{
  "model": "image classifier",
  "dataset": "drawn small creatures on textured ground",
  "train_examples": 101725,
  "image_size": 64,
  "crop_scale_min": 1,
  "horizontal_flip": true,
  "targets": ["creature", "colour", "coat"],
  "num_classes": [12, 12, 6],
  "arch": "vit",
  "norm": "rmsnorm",
  "norm_position": "pre",
  "activation": "quick_gelu",
  "mlp_ratio": 4,
  "head_dim": 64,
  "fused_qkv": true,
  "bias": "all",
  "qk_norm": false,
  "parallel_block": false,
  "inner_norm": false,
  "moe": "soft",
  "drop_path": 0.15,
  "num_experts": 8,
  "moe_every": 2,
  "expert_mlp_ratio": 0.5,
  "slots_per_expert": 2,
  "shared_expert": false,
  "patch_size": [4, 4],
  "conv_stem": true,
  "layers": 16,
  "width": 160,
  "positions": "conv",
  "pooling": "mean",
  "loss": "binary_cross_entropy",
  "head_dropout": 0.2,
  "residual_init": "zero_last",
  "optimizer": "adamw",
  "lr": 0.0013,
  "beta1": 0.95,
  "beta2": 0.999,
  "eps": 1e-06,
  "steps": 8600,
  "batch_size": 128,
  "epochs": 10.8,
  "lr_schedule": "cosine",
  "final_lr_fraction": 0,
  "warmup_steps": 170,
  "weight_decay": 0.0
}
Rows from block 10 of a small image classifier, named by matrix and row number. Rows with one number belong to one neuron. Each number is 128 + 24 x the weight over its row's rms, rounded and kept within 0 to 255. All counts start at 0. Numbers have three digits each. After the name is the row's rms in percent of the matrix's.
After each neuron's rows are labels from the 100 images, of 14976, where the neuron reaches its highest value: "strongest on" is what is common among them. Only what is clearly more common there than usual is listed. The data: drawn small creatures on textured ground.
# fc1: MLP up (model.blocks.10.mlp.fc1.weight, 640x160), inputs 80-159
# fc2: MLP down (model.blocks.10.mlp.fc2.weight, 160x640, transposed), outputs 80-159

fc1.402 095:155166121121131136113132106094175135140140183152123095134120117130145135113106113117140120090141122114101141091126131118084100180120134127156108101131107100133177118098135145120130140140168145092124084156128145136103162147140127109136136138
fc2.402 071:167102116114115183136048117106066129121052103130117140093126120136113120124137117180148119143084117135098144099086134165138157113134104121125128138119141156158110149115117148116119084108102112128133086110122153134121138128119126117127113161
strongest on: orange; caterpillar

fc1.369 105:146148120107121123160190124115115113142162148182132097079120191131119113098130155107111134114104096122097126157134130147142143113145140145103136133117110095126120085136124060085132136113127096130170121151143169110115099141154148104131171115
fc2.369 112:149121123124111148135150128122055160145123164128110143151136161134114119149122111159095116154126123102146170108127104145149113139144139115162124124120148154100127113129094105135121101070143134130145121130140185143151159108149118102087128065
strongest on: turtle; striped; blue

fc1.638 102:105125119081110121136136120128169139094124199136087127096113143125115163118145119139078145111115129153126109133113123120089162108124158101140101093154167101099148124064087095105158093175130088121145107146141152097125115176108140123128126140
fc2.638 104:139140123131135090134131134138121114106139116111148095142084090105120115152125106099124142065154090163129140139110121128090123154130127122135155119097104173104110107145111123073133138116134177142104113097085146142174117119150159176143112146
strongest on: snail; striped; white

fc1.14 115:155124146173145098094141148129144118151123121132160075141152094158104136107087125134110110157123095125178103162129095136149130109084140119116134063131155078141130131126102134145145170130152107084073117153138120115089077113136140126148139148
fc2.14 184:106099126121137088152188118088093134124155160148103099116130137135112128127128115080113170115141114154189163094137148124115112152160081089168126139133132097118135110170106112119134134118101160138133174086143120138142107133127156121118139131
strongest on: plain; snake; dragonfly

fc1.414 096:110132103158137104198142199164128114163143130145120141160176132149116168139098158085140155126111067110136162133135104139135119144142147120145143080095105093110177125116106146095149124118149113140139114119120159174155148148168133135157143140
fc2.414 087:137082138105097104116158139078099148114124106136100154159093161165126150180090157139126203133092094152155112118101121125131141137141147121101128134151161114138116117133121116113147114116094138149164131081117098176167146113148129148147125119
strongest on: brown; dragonfly; white

fc1.142 107:103134161132132155127145138102113114144119105120107110113085143140143120118126141124125115083153116132151094111129117107121159142148171129145147134153105123104137138126104125102165145178132138115094097128106150121115145126144133125163155210
fc2.142 124:139113116141149108137123094147115126116112147127133155155150124153101133126093119117088107130096104105101149111163129136142092154142089157088131098120130132149179121112152143162117116079144129125160137138139135145094169124117140130123115088
strongest on: large; scaly; caterpillar; colour: yellow

fc1.90 093:154162148116105148152152156118137108082128132158099067126128094114099128138116136149155118134121122097115099134121112092121135097140110122111139138142120098134120112132107112103105107170159127146157119149132160082158123138112109123165112168
fc2.90 076:106086120134103121141158121127094114112123067099128145139103144119163181172083133104118132120107144127111147113151115119122130146141143145091129116121134139123121085151129111122078139107136153133156122103086144152153140127138101183131129138
strongest on: black; fish; scaly

fc1.143 094:181158121182131098113170109133120129125111148138113148131163128135122128123080180148082157143125108132147131116177080177144120138124121175108095104162169110133122093135117104141172092091145113165134115137136113149102102106096126121160132102
fc2.143 044:075097133121112142129079137139137147133113083109115108156094142128124111129120112156109143147117092102128107161093126144118113089125147134157104168114127140172104151154126150127116113124100106112116145125121108125148136143098132152159119149
strongest on: spider; plain

fc1.244 088:163176098071115090107144133137097117144130158145114099137136125117130137098146119101103139141068097177125130103113108106096158125148160118111145128154166075110104064106133107135157086144143124101169135143152111137146108099106120081127155167
fc2.244 061:131087134149127161134150127113159141144110119127128107147122146080080125133121117139185096152139152079143144128126158141117107107173115155103084125084130144141121142165164152155083121110124103129113147125145145128139168149157148126137122100
strongest on: striped; starfish

fc1.236 109:118112136175135119087115156123147084162167125140152137108120085129112152127144150143126095167132085165166124142120107116154097119112154126148149110163121098127113153185132146160145169138193138104102107152136111113135113120136160146101138126
fc2.236 173:123101121113154126145149101130104120108117137150111078136127155126096104111118134093148151108156122149181176129116172097138123159178078089135123108161144092131108126185108119164100105119104143133155131080099133138122107149158139111136128133
strongest on: plain; starfish; red

fc1.441 087:133146143123118117157155137149110119127134164122120136117177159144131112127125192132123153124103102104148132105135104097148164164146114128152142097170113093142153126149132130155190120124098109114128135129153145133123083126166136113168118115
fc2.441 046:142071128135094113128134102120101123137096105147121108206101140098116121155104170121119110118123098133150120120141094107106115117166147162065135110146158150177139116141117125137093090127132160139183091108109166169121157144135148132146119119
strongest on: striped; dragonfly; teal

fc1.300 082:147110108153109147146150162105156068118101176153088111118161101165091152104112097121113149158097071096156155157124134085134121121105153130105095102141164084173137101119144103089136097178109127110178141127142142104109124121127109150136145106
fc2.300 034:129124105126134108205119094090125152130131123115094131130138159123131096118094075112133158105160140125129130125126162125117120156128093145110141131134124155148113106101138162145175144089126125147114138118104132177176135119130108138111137125
strongest on: white; crab; plain

fc1.257 086:158148171140096111125130159150123085138104146135124150108153096119096124137130127152145141137122095127126150138104120130129161147127148158154134134153143118155164068106151078098122119128134150158095144163180125105131143109121111108175119103
fc2.257 023:132118108121129117165105069101130163128124108095132166130110139123123124093118116146146127104100121086089149112147144152094124109124129171121118141138133139189159123064176157093137156138116139139131114157149113161138135122098116137120101157
strongest on: scaly; crab; white

fc1.460 090:156114146167126132125160136142169091116145152116145130124141102129098122124156115090168124112112128150126097122103087138127151172142116127122101078134147109124165153157087152108158175166164133123112105121174132107094043114127101075118118159
fc2.460 048:144117114119154154124113085117112162081105139114123136152128103158147104085079153147148157124106110119090122103130154102118109148145099124065148122133130155138126077065152162150140129082142101126137136124129131130178148117170183154133134115
strongest on: large; dotted; white; creature: beetle

fc1.213 095:124165114144135098144178101100103094106116170148136124097150184143128127109119139139135112158148115098142147165164116146137181135134120135142122114122125111079181093092117083074135141122140098103101135153132110140141089131143120085112121089
fc2.213 046:147133139118136161066094121129156164134103129104101158150119078135126126131112114136134158073130136174110093096086121116122101138135117132106132152152138148150128140100123194161135120158111129126120127151128113142134171126155127149158147172
strongest on: turtle; marbled; plain

fc1.274 098:104171130111115125128142165123130142131156142167133092106160138112139117129163167165108143107103124127156120155138156145101144144110138159156119107130144095103147146118132104094142111166111121128085118154123118079094117165141110120127127147
fc2.274 131:145116101120146149112082127151073161130084121104102189147158127146098167156123155173095131138139132131124149130108124150142082154151101135117097142131155157126121155110127136157128116088129127160155096156127135157129154111124121151116093100
strongest on: snail; butterfly; green

fc1.247 108:102113150106136090168131164160143099109146109123140122121144184128112140089149095116122112126129109145129132111134132143134153109173115119119110123157102123158150120175099119118113143162129120131180091110142157121104116143138154123152145171
fc2.247 138:166117114135149151107101127131100122118104138126084136106138111139105080125091141138122119094080076152147112140077119139117129154140108157116130136141160153142116085104086137185139083165102124172157117099127168096115137113140120121120158124
strongest on: starfish; marbled; blue

fc1.149 096:090140101171149125128154145150156130121122157167126111112137170144111106139109108092118114113123096142134125134141133122106078118122121122105157082159124156114150105173130115117107104125134155127104140149129155098125085148148150122103108121
fc2.149 052:110095123116120165127139149138099109112117057127195119097096132146167124162133098128168161112126136152118101111133164149083131130139126109129118115098115106120137123149135137085079129134122173115128161113100104146158117142133126188113092141
strongest on: striped; turtle; black

fc1.200 098:111105153122090093165172100159099124128131168143129119112162134122107104121109152117112080107063082121107108109105160129139104116126130115113121094119120109153112118155109128128135130112121142145130147091118165114132105156149149129097111143
fc2.200 042:132117122124110136167093138182119117154133075163193120091099176132161106134187182123138135140135136115105152104135160153135143117154102128161087161107140091084135127162149155144118108099107125125140133138109120142139155153132141096130147123
strongest on: striped; turtle

fc1.615 087:164123140158188153165140180150143118136192173110121113066143110140131146094162151137138108137152075137120138145126103102132131148092132143132146072111140137094131154136095132112131106164107126099112110163152144117156090143142119118135138119
fc2.615 047:133132117173106157100080133152153109167087142121133138157146110122113160151140101129129098124170135102181121106154084123105097129137121126126138118124164139165160185117150143132116146104154164105119110110120118116109161126111103161131067104
strongest on: snail; blue; dotted

fc1.303 094:174157141178105124119150097157138154107145202128141089142156092151083119091121134118135128150129133064135111131136118104133068097112150064138096101125140102134130123110118156120189104161133104094101147138128137112127113100155110123105110129
fc2.303 088:133128126114165086140133113123110147103136135135100113104089103107148136155152111110095135066132101181118152132098130127132131137154142131103135163159129108100110097088105111135107061134108187145182129141131168103121108142120164149141171138
strongest on: plain; grey; spider

fc1.205 098:114150113138115130151134157142122114152182138134115098080150167144078132097152128156167126146139127164183130141113163126149104106130113120124136081155145106143143119186130136130139114139121113098122116125102119069080063191131099104120125117
fc2.205 146:134107120127177149120098133122140172115080118101112156137125088130151149181122105109120179067145113154119117107142128144105095166114098100108143138107115134114118111135131170160137168132142138162109120132106101151197157087150157189142106137
strongest on: large; striped; grey; colour: white

fc1.271 089:166107123139134117121143128144127083126127179180111123133128134138117124129135131093119120091101098156100111076121070129144168111117108109117153089170140098100146057163108100106118116153139150084142133110174134090116115119133132126107159139
fc2.271 045:133125141115118130155144153159158130137145123125146110103096156116121175099170119151141171150157161113153150139128139119134120149128152134131086158102121128094111135133173166120077126139149117105118151146105118144183117165135122131145117155
strongest on: turtle; plain; grey

fc1.307 101:109135116153135142150164103109099137138150143150108159077123096147086113113089168090126136152137137122125115075135145104130132150149154136120166140121096108118131088142129116108110124148150114123097088098122157122107163118121125102136176206
fc2.307 097:126088157112120120133083078114113135117146124099133138137133126123147148140130108145105137162132120102116137120096149140135154144104114134090120141129143113104136142074121131153124178083126097114133135149131104177110117181110093111114126087
strongest on: orange; scaly

fc1.288 088:104129125105106128113152131129142153140170147130125138132142099136085139124128111120132100167119115161148113126118127129120131108089132112092149079153160147158108100074107108091171146128157143066101132072114140120119090147116066132126145137
fc2.288 058:157121114129120123087147128124095165114140130121091127115141155128136115149153158114168182137120099147114120122057136169098188146130108145134125134140164091089112081160130176144122114132088136133152134128124187121151137143149177113118172147
strongest on: scaly; grey

fc1.470 098:129142094126134122167172178182154101150159122149136110106146176116162142120168147096151163166125139139121122127120112137121170117111117144138142123100128131124127069101086074111132125103101111097129150138134109118140077158152133147137183119
fc2.470 044:138112128162138146090150149132102121119145148132142145142143099155130111186095108132095113151164125112181123166125112126115104157127140106111121085107142171105124140172072127141116146103142116138114144121131148114152135126165093175106101064
strongest on: turtle; striped; grey

fc1.105 112:160145143119095167129158140153139106126151134109108131095153130112112132103107104155156137152168123142163138121130154156160136170098107121130101110098160096088130145082168122102152128102120104072099153167138095123150087147116076111143136112
fc2.105 192:092139134110130099138107113122116145183111105136129145166112138120159168153123157147127116100117117171104155103139086150132115112149154140117135117155112123170114093147101125142142127139159172186145090119154151121098150096113143112123132147
strongest on: scaly; crab; snail

fc1.444 118:130119101107103145114103106144120141159142129133113155069127117126144176134154126145084124116063104174132099139106087142123141108154130150119077128159120118122151120100117142112117095151111126148130139135147110120107152137090170118133120165
fc2.444 151:108102130143113109121154126138125138122147128159160130166113156102099106106119181121172111171179149097164105129144106099098138124151122137109149093111106102123143167147133126122114173123147144112083136124120120139083113117151130107128101104
strongest on: starfish; black; plain

fc1.426 097:129147161137098137136171110140128144120112166136119093095136115131114153135111162128155156143120136143122153129132132118119137151103114087105129136144141083127144108133155098096146129102146124103124163158155134136132071150145144130167122155
fc2.426 069:131139141149121126174136097099094100148116133110144165210129122106119123185063094105143080117158125104115143096187090145129124133130113163105149109118148130154152119146134111111108129125156151130153100119135150179114114133092088122096115115
strongest on: spider; plain; pink

fc1.575 093:138130121121112108150167166173112134177126171098148098121142144155153146129114181135141151156139101095117154128162110136136145120126113173138155109118139128120114102120144120123145070136114149146132127097107135132146118090168158126141189104
fc2.575 046:063104150111083127103134112098092157129083077131104138176137154171138123153084145145108149171134135115131128140137131141153113116129161135122132154116148125156096151157125118111109133118112142133155168107129094170132145118135134157160103117
strongest on: brown; striped

fc1.4 084:129157102113143111126165138135133070131126136137077131132121150126114149120161131126129101096109092182144100150149100118125166126151158155110126097131110141141108087115075151121135151124140131107153086088131136110129095159101134135156120179
fc2.4 042:178123159144112098147073149132134134163081142164151106150092130116117101145138135123162118175108119133134109095093097105121122115135137132104125138141136140183129156102126106110130078172130156096149095147119161094117112145092097121113134122
strongest on: starfish; striped

fc1.415 118:165191162145136124132143178120152086144147159107131136097146134102133154129154141129091113157152118117181127162111092132150157129092133127152123135109155147094153136100081110095136095152127104091091133147132131124137082185110109119144157116
fc2.415 152:163133112160131139089117145138124124148154156120131144151138069109099127146136105154073108147183119111167136137115085141124097143138121130143111104126178154116126202114120149148126113100128155112130121134124153124140167114124079133125120057
strongest on: snail

fc1.636 090:142130122096149110131196126108111128137110170133142128106190097139126170130123126145115154112169062128118110140166107154156146150133148143146139137129170107096139081140144099101141107116138166147160133107125102147128131109183121156167167102
fc2.636 046:092145148117104130115126144115131157135112064121087120110145142157156143144095138151117164143128163111110154153108136164169145131104144141148115152118170126130080158143133131135098133111108125139148160147120099130130135123125135154147128140
strongest on: brown; striped; starfish

fc1.614 113:137110147108138090122120130172173113159141156129139112102141127090091137136123149136105073121116118099127121128132132110141114118112126082119117107142153166139138118096111106106117103128166160129098142125141154102138103132178158130124125131
fc2.614 099:118132119081133157098109154121124149136128127153111136110154148138132108134158181180156125123088133123105084120053142173134160140140121114168119158131121098094111135136105169161119096174117089130137106165086132088127153130103139101135141155
strongest on: black

fc1.556 096:130125169161137135158163115164164131122175150128114115113160122103120148111120131111123165145125074134132111112161095138153138108106132124131158115110098093096161090107155108091166105106173143121159095147138151133152153114163159120150139165
fc2.556 069:104133142126100094132101128143128122123061091145125135170184158176138127154075124096113166091136134133089139130129118116154117131097122130119132130154170124130119127139095093130136143118125129168177148106101058138145114120109116163164117128
strongest on: brown; plain; turtle

fc1.248 086:156129139122098105159170142146143105142117100120087128126165146105142140087137175105141128146071141124106142132141101112100147115089110133163133102169114093133114132123094075096150098151145135135123129116122147137114149104108140122164144166
fc2.248 026:092095158108126137107111164090127127113089121155112124118123103143192086168144118147110114122108118125142086121107133138091108149141098144094136189119148134142152146169151175140118102163152115138122121126107125042147144131111121171120137128
strongest on: black; fish; marbled

fc1.217 096:123112120139140128127119121131096129146117096129114143142141142149133101126131147094140093148075123101111115135156142125114119099173152170141166131157123133158152085121101171102145083170139151153112113118116172137110123132149127092182146167
fc2.217 052:156116117125109148102117176129135154155169150143135151131128106136138168139088146154118131167117155097112133112095134157124068106098124149092114137126141119115125157105130094162111124118158122122141146169134092117130154096126137126108125093
strongest on: large; turtle; black; creature: dragonfly

fc1.250 093:136161131100086150109148179154112127106166179118148132107165097114126140097138150097153151120108118114131134162133116122134096147154128116100155116133137138166124119128105116110162146125139106120137133137141139099110112138125134120111097146
fc2.250 073:155164136122127133156156116137074125100099130169132140140147153164112085121134150112141113140102133117154096097174109142121143146159093114159161150150102112164174146095142156109112092144135176135122074112116149134108147127090125130110107165
strongest on: spider; pink; marbled

fc1.234 099:119145149112157139120164081124136097113117175145107100096140152156123141148147165153129092099097107109117110127114117133146138101106168181146131123178165117142134086140069108144115112183136151133145103121136135088111070134123161109147162160
fc2.234 076:118117103122111142119053164099089163164120105146120157130102115145162146132121137161114116140077129132107139117087098175116098109122118171115144157122138139143108133120105121159150118097130114159115118135152138106132171104116122144107129134
strongest on: starfish; grey

fc1.392 088:182145130102151100139104108112136141101151131115120103129116144098111129096124090090145145104123060126132153126130116119107158146149130128134114125165131097141125080117122103125139137131076177134171101106123152085089115130097145113130153123
fc2.392 047:137151133135144125138118138147159136124120150150136142120130129105137095116150123125131091113098144135127110090138123182107113142140109157166135166128137115151209157090137185102138085141145118128125079144127171123125133143097122109136156139
strongest on: starfish; striped; green

fc1.344 087:107139119130159076125144157164113125137166183146160115106173141134155125133120138093123097133102124107119133151106133150130137110146148118122148091133100121124123100157112100139152153140152170118122062138138141117111084111122097072136154150
fc2.344 064:124077094113104142125115078173102155146095127148115108118132160158113120117101151158126150124106128139139164128127151156142121117150096162141095123125131118120149117142155130150106145076110079138163171148162120137127134111123195134118096114
strongest on: turtle; marbled

fc1.463 095:121133137123140104163155118121127147115159159124127142114156091129090099123130109113130114121121073079130139119165129131099091113133166147132161150132120103137163097099113083110138135160131114138072125124133144113112149162091126105144084161
fc2.463 037:091099144104104134157106133113063130115076113138085162142155140156139157118087118123134123141142154113142175115173104141119149142134084128112141151126179118133151119119133107158146166116163107108133133099154086127098117129115116159091106128
strongest on: scaly; snake; dragonfly

fc1.256 089:094112108097149125135174120110106116146145137117112117136149106145085141111126108137175090154108088185123154099140153118114147112172120097132157101185124120116111139116109154119160141124143137114122127094111147115096072126149113127151136129
fc2.256 042:163097149123120143100101133155075157124090138151131116087158143111123098136164139128118140142137130135122126095079155125112133128135108130131122168131136123115136160157144117166128098112122097130120145113119167111151113145133159110100146130
strongest on: plain; jellyfish; purple

fc1.612 097:136150087126136106120158107170082117157120137119104142123153153141119172136138163119152102138088132134136120128120141124089148141167155139135113140122133102127149087144108118105127119150149143138138147085134102119110120119115089130185128178
fc2.612 106:090107197121089124134081116123143116122110111155123133123126151114168131110147130147112137132141128090114155089128123113122134104104143137109117160086153116108147152157137109125081159140144074109128123189164125070130115176100125114124141137
strongest on: striped; black; jellyfish

fc1.405 095:155119127131137103110154179120162122148181170102105134149119095138101148137094149142129108135102065089163093130130100129134137128118152135154129134130178094147113135124092095088163100124141123150125122105120104150152088141153119137167121114
fc2.405 058:122103125099113134113183091118111148076119113123077117151161158171131105145076168108163133160101145110124136143131141109136169133140124103122119113153165072143097108162111088151092141134091129119190155108137116115082116158143137103127117121
strongest on: brown; plain; snake

fc1.449 085:125126127130175139146155175170149104102119153153095081103128134156141151117146157098151163108130082154140122153153074102130166128141152098144137093131132099130182129160161124143157154168178112165142100097137107142140079158159124107164157167
fc2.449 038:120169107138130160148106117122115078134083108107108156121185135109112083139128098143139097131126112133144106099102120151131168171126129161141109127121179133157140082157122127097109071131120107133173138159123154138109105177085049104135113161
strongest on: brown; plain

fc1.304 087:161153150112137083117150160122096150076132170131153152115104138162102139097138143143144096165123123138118100111124152113102137095129145101100177101150094114104155110084162105117148109163099175159145128095127125113141117096134128089139170136
fc2.304 051:076068149122129103126143135140139147135135102128135131155093116101167122160090121134105144113156139133152154129149114096111146111145134120129096148111114157139139129159135158133097169157136195115114144160137096170112143096139112141142103177
strongest on: spider; small; scaly; colour: red

fc1.226 097:108184147135144147094161185138146096148130163121096106110125134153112153121129146126133108105115088109166115131130125161093175148093156130179160162107111120111127136110089134123153120164131126081135087150124132124110076156079091117152119159
fc2.226 063:155138114147123120125102093123073157134107124123120135173141128113091145150104116130115118128121130143147164084138105136129089124165070156116141124143163175147126166100125129157136118072108190138156127098142147153115172092114109149115128081
strongest on: snail; pink; orange

fc1.482 090:157128116113115098143106114137096125118160129105133115132111124115123171099149150132127097144039066124171138090141116112117129100134135133127131115160126134141146131139112104126145116134113167143170144106137136108117125132133173079137123170
fc2.482 080:125122137132136157112126117097155114151158164139093101132107131093110131131195138136172118160173156093171137140103173110136110146142121143148076138149128116133119182135167161147104091116126119101106125140116159104117139171119139085154136123
strongest on: starfish; plain; white

fc1.50 085:145170134121126082139134132139130150123116129122138103146126105168124116115134160159164145116109060162157133134142129112122125125119106135135104073153143098135135100092118107126189127127111103143106106125169163090153144144079129147146127145
fc2.50 033:134115134123124124132137096135104103166116129116148078137106138133142112122135135143137164116128108161099139117120107144125150080097137129104098147122161134139063096122147133120134093120095093122140132147160151118160100141108139134105144140
strongest on: scaly; grey; teal

fc1.597 095:102177103129111119114178115134145117112151128140131111096135160129148121142147178098094126118112102104117080165140104155141152146124173139126131090096145115090125097150131133076151124133123147148105126118126143110107073173111138079178140134
fc2.597 066:175119113139125153115130131155098124129090163147143164125137125141124135179133130148098122175132121103159165136128113122126130136139122138107120092098138138110156120110113081130080142079129139126156120139150165140152145106121100131073096073
strongest on: turtle; scaly

fc1.423 085:164180120097150135119135136156131100144107190131093128154159155157146129075088130144147110114134139096123109127120127113089130166122125145104160078154091138140114133123155159125143129131123128090128139168120098105125106126121158123118132136
fc2.423 074:121136111126100120168114106133091118178064129150105113133164126120101125181115128119133099086136138154122132099117086156141109147151105160123132132129154123136135099148101083135121096129137151156172122134114186135104119143110102122107108117
strongest on: spider; striped; small; colour: pink

fc1.507 098:166138119080151118144181135183120090125162145133118160138112106122143131124133136083116125092120131144162113116101138095129135190154148133118124119138132146125178127101149116164151133125127170090167086126134165126112083142146131122147181130
fc2.507 100:082114138135126111145102171091133143152136127132131097091136142137091147120115088179137129139142120095137159128122121165128099069096152094143131124146100125151119127134103107102144134142164081124084144136149078065136135132097119136118055136
strongest on: striped; white; spotted

fc1.229 106:120170164120116129134128175162102077150135094119112118090126136115124147144130165140135127137135116175145095104098153171130145139106155151127135146126101123126159115082103145094120086114114115111091128121102160084160104141114135143143154117
fc2.229 093:160140127185164130127108104119161150098114162114153151165121114127137124118094102124106099140141132055139162118199094096122119176143141108136147118102144156128132164109134127130129197106139154122113115138172117176142147096124106135131111095
strongest on: snail; yellow; fish

fc1.419 087:121168094129123124133137165131157121137153139118117136098140138150126162128097163094114155108136098097147113115159150115126150091120144156119119130105078122140150131116125085112091094186146114150126143091152144112120119138129141123168168166
fc2.419 061:078127194121143090176136163107107133146092128141150146163120116122179091204130106135123147155140094165140099065127108161086140129124127138091150142100154128128135107134113127107156171136127140119121126159118116109128141136120115129107141101
strongest on: orange; fish; caterpillar

fc1.42 080:122167131137085144125133123178131132135154118167132078105129114106089117132157122158102133094121153190168103131126115147148120144141128143112128116141135085123162099146132122110151156117112112104119139107089157096118076135141139098122148154
fc2.42 076:104105158115135136149131121127083168112105103124124151151100131156141134156101120161144166138124133108077098096121121143099135124157128121099154163092099163119149122129137137108147171127123161122127108125145118156164164082145130144138104158
strongest on: striped; butterfly; turtle

fc1.65 085:126142118114113088139159134102158148112172172143142100130148125136113117147131110086133099110142127091112082163131102112110149126108144148141142075106123136125167094135119109098128146121162103145134127128074148125102147145150130115119086110
fc2.65 036:133149143092129170083135097140098107111074123156125141112139137157134102129120160150186131129101131134103078111068153128121160134140126137129126151125134116151111110153126105116127132151109157133149124143148133133127089137122101088130144133
strongest on: turtle; scaly; black

fc1.209 088:112127126104162098151138163181113099143164159180147093095146114160114133104117147157146097125134076127122093088120125144111126143143122130112142101091111104138161130145146129139161149151140101146135144146123142115132104152122159133151187174
fc2.209 064:124130136123144144176085175139115127151082064101109121101115162104142116141140122108184162105104127146039138098105124184126180141155123140128117147109144116123135124154137132114128158170114154131187110110150132122137153122121109128122129170
strongest on: large; scaly; white; creature: turtle

fc1.329 104:109137085127156116151156164153157137167131172126104123135145098112095160142145119110103151157125088095150114133134133135103098097154117155159130097128139110110194116122145100107114078116163143109120121093109166138136167141184131143128151166
fc2.329 100:127092179090119111138135160102122158121088133173119121142143150152209119166099141143118192122149127131133092144124133121139132116133121119117114146136166122117120159147129106117124135140127145149174152141108087124144130121133164129131135133
strongest on: brown; jellyfish

fc1.68 094:112141143151132136114182163142164103153125183120117123148166130158132129138133114148164120090097102139121110136119121103135161171111101095111158102155132111161155133167111115132116148179122127118161121173156165141119114156116142091117154132
fc2.68 059:130119160114151136145098137132161151111128089133132128124081117139158097115126120132095154130103063136099108139118106138137123103132171139126103185115135141134130099107152147083126114120107152143105137123122115132170147103138123155153134154
strongest on: black; plain

fc1.509 086:158155132119136062112158123138154109135122179136154144094110138141122148140139166129141147153100085109144095114136117110070109145106137113096156141094117105116117136084133117104117111123120168104109155139111112096139116171141125150143153106
fc2.509 072:102129130120152095160170127118114076164136140121153130154133112109134136184140117124148097137121121148114134093121139162117145111140134181127123128117110129162123071127104104128116107143138122181168115145160161147123138121115131141114148142
strongest on: scaly; turtle; white

fc1.86 104:181132117118140139102129114103098105129126136146136138125144115132100140131132147149144132118090123090119165144120099127104153123098107121107123120191092075150126095094113069084124131124084156156104149084143087139111144114102114144138107145
fc2.86 092:140169128124113122129090081115123131120143149105120146149155146113168077096125122115132080133124140097092122114110169172098101121132121179137165138112146164135114138153173136120170127136119156172132112147124150146168109149108121082113156133
strongest on: scaly; grey; starfish

fc1.181 117:115139119077107119130143127137141133112168143102087116130136144133135130082117110118139132136126124166137152100156124140120137142149144091147106093188151138123158099154076123118113129140125103106170116085141127128089086158158102101102115129
fc2.181 133:154148118157124101169096087163123085104078139152152103126125129096112084120119148107112097064113093132105109128115130091116112134118105189134159129125129162141138116117134118111138136109116150150120128149099143124134119138126124122145143136
strongest on: large; striped; dragonfly

fc1.207 101:155155133170115121129169135192115104133128106114166096103154111159108111126159179123125092140137084170119118130131103091140099127134143135100103092104108122110141127163119136132114114104116139146139139164107118100160129139156140087118154104
fc2.207 093:129082137127134130162124114140099126129104101097128148139111137140140154151113078115118147082145157147110151138141139123147158142116106115087129134119114166119129114156117096115097146090151123154168119108107128153145110127145094189092078129
strongest on: spider; red; grey